config.yaml
num_classes: 7
encoder_norm_position: "pre"
init: "trunc_normal_002"
Rows from block 10 of the encoder of a small segmentation model, named by matrix and row number. Rows with one number belong to one neuron. Each number is 128 + 32 x the weight over its row's rms, rounded and kept within 0 to 255. All counts start at 0. Numbers have three digits each.
After each neuron's rows are labels from the 100 images, of 14976, where the neuron reaches its highest value: "patch colour" is the nearest of a few named colours to the mean colour under the peak. Only what is clearly more common there than usual is listed. The data: drawn human figures in many poses. In brackets: how many of the 100.
# fc1: MLP up (encoder.blocks.10.mlp.fc1.weight, 1920x320), inputs 0-159
# fc2: MLP down (encoder.blocks.10.mlp.fc2.weight, 320x1920, transposed), outputs 0-159

fc1.517:127141162149147102169121118157133096111084120048155131146094084091148078098159104140134112130118093137145143125112142093158120144109142180086124103190066165133129126129105141111145084126129139106237166160112119126096155103112111086165176161143078126144094137113168133138130225152115126107124133110185183134064111151115138105203178125113169136174146077139090078096115135136117145103108122112122111073056137166049132156159128142139161141080139172089121082091124118099068134200110094
fc2.517:125155161122113151098133135097111122141140116133167153110128158166114119132107170142123133130131165145152131138146110166091137112139098116117128158146154103109113113133137138117110143182109123151079129126109149119106147126100154128117114091121134124144110143137136154114142105122138156140098105142123129108147134157139135139089114087135126135094115137140172113119127102120111118108140136138147148152145136119134146133110098126147120104165129122146132153160136132150140134088141109
patch colour: brown (54)

fc1.320:106176093140166170120140116142143116169180129155147108084127124133202113167060094161113132145136129057100123090093120161178124199168149108132092062166137138087191140079143147122096083129105142176101146073136127155114124124174117102111109134157146138092164071129178123062057154128090170143101132132144050140110161134075093169140127103113113120167140169161119125108108147146173079148160139098121092094164091094069128150067145119142105170151087115130147106162121144146118144124145149
fc2.320:133083126168130132146166129131135097081067166074114124124148149107113194128158174097143151167133168165170163131127136093111120121114146176136099187081110080164070095170160097118163123056118123129153119118141115095141125078075147121133114127140121101134142184083105121094185104122164124115147081197063191143133106187133178120142099152107118087087137107084169120157099094074151176161148106129096149132097142128158117121151098130099124130113132081144115152111128131095109136136135080
patch colour: grey (65)

fc1.668:115149099130099097148220129122132104135149136121154111140082103081198120117129066185118107077135114055111109143078138084148165194174114093158136075110168119111118129104103069068127106130092158183079133137150164106160146125131124107137116127117165117057126090105149134114093112168079155170054134166177070154140155131071132157122145134155168098169162146159158134133106147122107117093137157140153090142189041102141135181114119155108099153129085118093124087169082088101107114158100181
fc2.668:106124128130126162109135163117094110120108166096165162077134127126135064124105150150122114149139167125116142107148147129086070126098138170090091126120106122149142132132152149149134166129136107069190139094132083110124137091105106169129129111104134110117141209147130145129120136110150089118137119131120171121116111142142140128117114133105099121112102099138121122126116129120126197174145133121098188112088156182132110094151131120128141153081142078158088132111135145147109136145130109
patch colour: grey (64)

fc1.182:080129111125091122187128137148100129154097126154157124126142088106122106126152126151111068122143166120049126073150136119157105173163117107098134124155180101113141182106193072093159109111109165092063089091155108096155160115173090126117156146166195075140174128161134165157163101070139147149103151081123195148125157143090160088124079192116197168133103067154142093158154129146143099098135105090136069122069152143177107134137119137132125148148082156124183043115144060149110128110160132
fc2.182:153147156177153116083127102118114102128142115133152120123077107151126143119126130146169135143125076106163141136126119134081133142128121147130119098153074143102111092115111132131151160143134096157148177088113134136138118131118151120116115104152107109136107135123182089087132152132124091138116074181172136167095132130124120146112168079138093096098144163142122121078108133129085134138152149183133145123154123104140124140119142153143173141135154119128154137189140119115095102160098101
patch colour: grey (64)

fc1.478:140090148153122126183106154148109124122121162181156153189108132143145180139166139160157156125101165211112107190111178117136126132135110074099175154103105160106163143095081162137075127124092134117124059133136069135121112121119134085165128141133184117172098101113140147101151142177123117137183086130206139171097073126102147148098141120138155135104084158122143072179135102129171124094123130154098116113137094046105171127108117150151096145167184138133192129111124131117152171145097174
fc2.478:102154089160159130097114183133067132148154132130108129114147128150121145190135142136119137181146124141123134130138069170155122170120070092130049146172178160093113088125163124134127166142167181160098145121130119120090136150119140108108169067093084115163123145162114116129172143137121149079093147117068115104141143144108103059104150082119116125135205107147143164159142116125088121106152087119126071126136138125145133175100187138136180138087118122090104153204104099141065139091114150
patch colour: brown (54)

fc1.322:131087110105145130139097159096082131086161085071180135138119096109141050170094160116176141116121094129165107122079144142151165157149186123109109166145121151115109155129086154158113143150114161172182188126097119120104116084108059136136123135138092198153118093157135123182103175160112159121128193159210156109111145124149152116142156190115114125149137084126139180118095127119187197132107064126150120116109072129151099146162174112150149106177120111119166054093085148145173161162106092
fc2.322:132114162138118130113125098127132103146097121151151122089117171151113152123127131144143112138140176126120143109121121137112124102122091127139164143143151101128116095145148129117143075142112145134102131139111140131116147151132209120132130126141140113126131177112131145091157111123144135160127074163120122122140152149115128140142092071119150126117093132130140085135123145125120108098144145103129173129151167115128123127113099099150116106116136140153139159143157132110109091144166157
patch colour: brown (55)

fc1.170:097133074112143112108109126085115131173145121077150164114126137079144066117084083130155131081098113109127108068110157165174115152107129129160067151153050173122141117125106183136148156145111127152149189101101112098113101153117097119179140157128064169127114074081182121137127128069107173161135174107166139112116145175120128088166148158126146141090149124137092132041130099071138138159093103123126109051116111152107097167143199107142162154137167107112131078109100122196153170150160120
fc2.170:139119165115135135136131095117137123121105130137165110119127146152116131129146151142111155169131151144141136150115102118108127123133081149138164155115167069144108123159128117152126076134097123129115110132130178133106161138130188120114091114143147113136114153111107146100119117122154116133114087150106156122146136122106130143138100083139121110133093109112153137154114118127148125131145156119151173149141142104120140141110076137162164114101115166144136130142145142079078121125134116
patch colour: brown (56)

fc1.405:137117086141108078163079085145152130070117142138155133181073121133163120105139146049148145135102092151152091155082140123134070172134126098076167140172205183127098114129087103140086107105104083126130102155133119144142054140110133093130148137198142128139148130117153153104184173187128136134114102117200137158085085136167147113130174077093110120108122058107120152158128119182138147090093157162117168100132120107097150133130084169116071127088160123142152142126101092158112177177125183
fc2.405:123160106128199124128136181105045084154151158131096136100144150173141113191103117165125132123151121147131140148130108144141128149126060111109100065145092164130127097106171125140116183163186182150103127141106124118098179162152142124134109103077077119145068147157121125139132149112089178135100140179157118104164168125106138113093181103138156170143152117184116138062135174125108122102162091095126098166153178128175100141103150090146212138143141134091134159201120134143101073093143145
patch colour: brown (54)

fc1.555:140163095136114155122120121090090106194169150093161122111129133093161064085131123176157112063132099124115149080065127117173127128105127114142034097141046107103147139139122127120173132194099143188135146100116129134143156141168084144134116142109069157153156091118151169148112093099073193158173159123151148120105140116104130131114126230151119145072144104149127120052164137098139115152114070164093084116157091140171085156156160151137182148113134141115101044093090130180155158143106128
fc2.555:108101155126123105128130093131142122105111102130159131116117172145100135155115119115112144191114174134131129152135117115082132127131093145132172158133166105150117127133143115133139094103093123105116152133143157097109154119101190127138127125155143118121101172130123140107138124100155103146097072161121144137141130141107110158153112078124135111125087111115152114154103144125151138142139154101149188117139144120110130114125084123152120113123153135150136139142154132088093116136140142
patch colour: brown (53)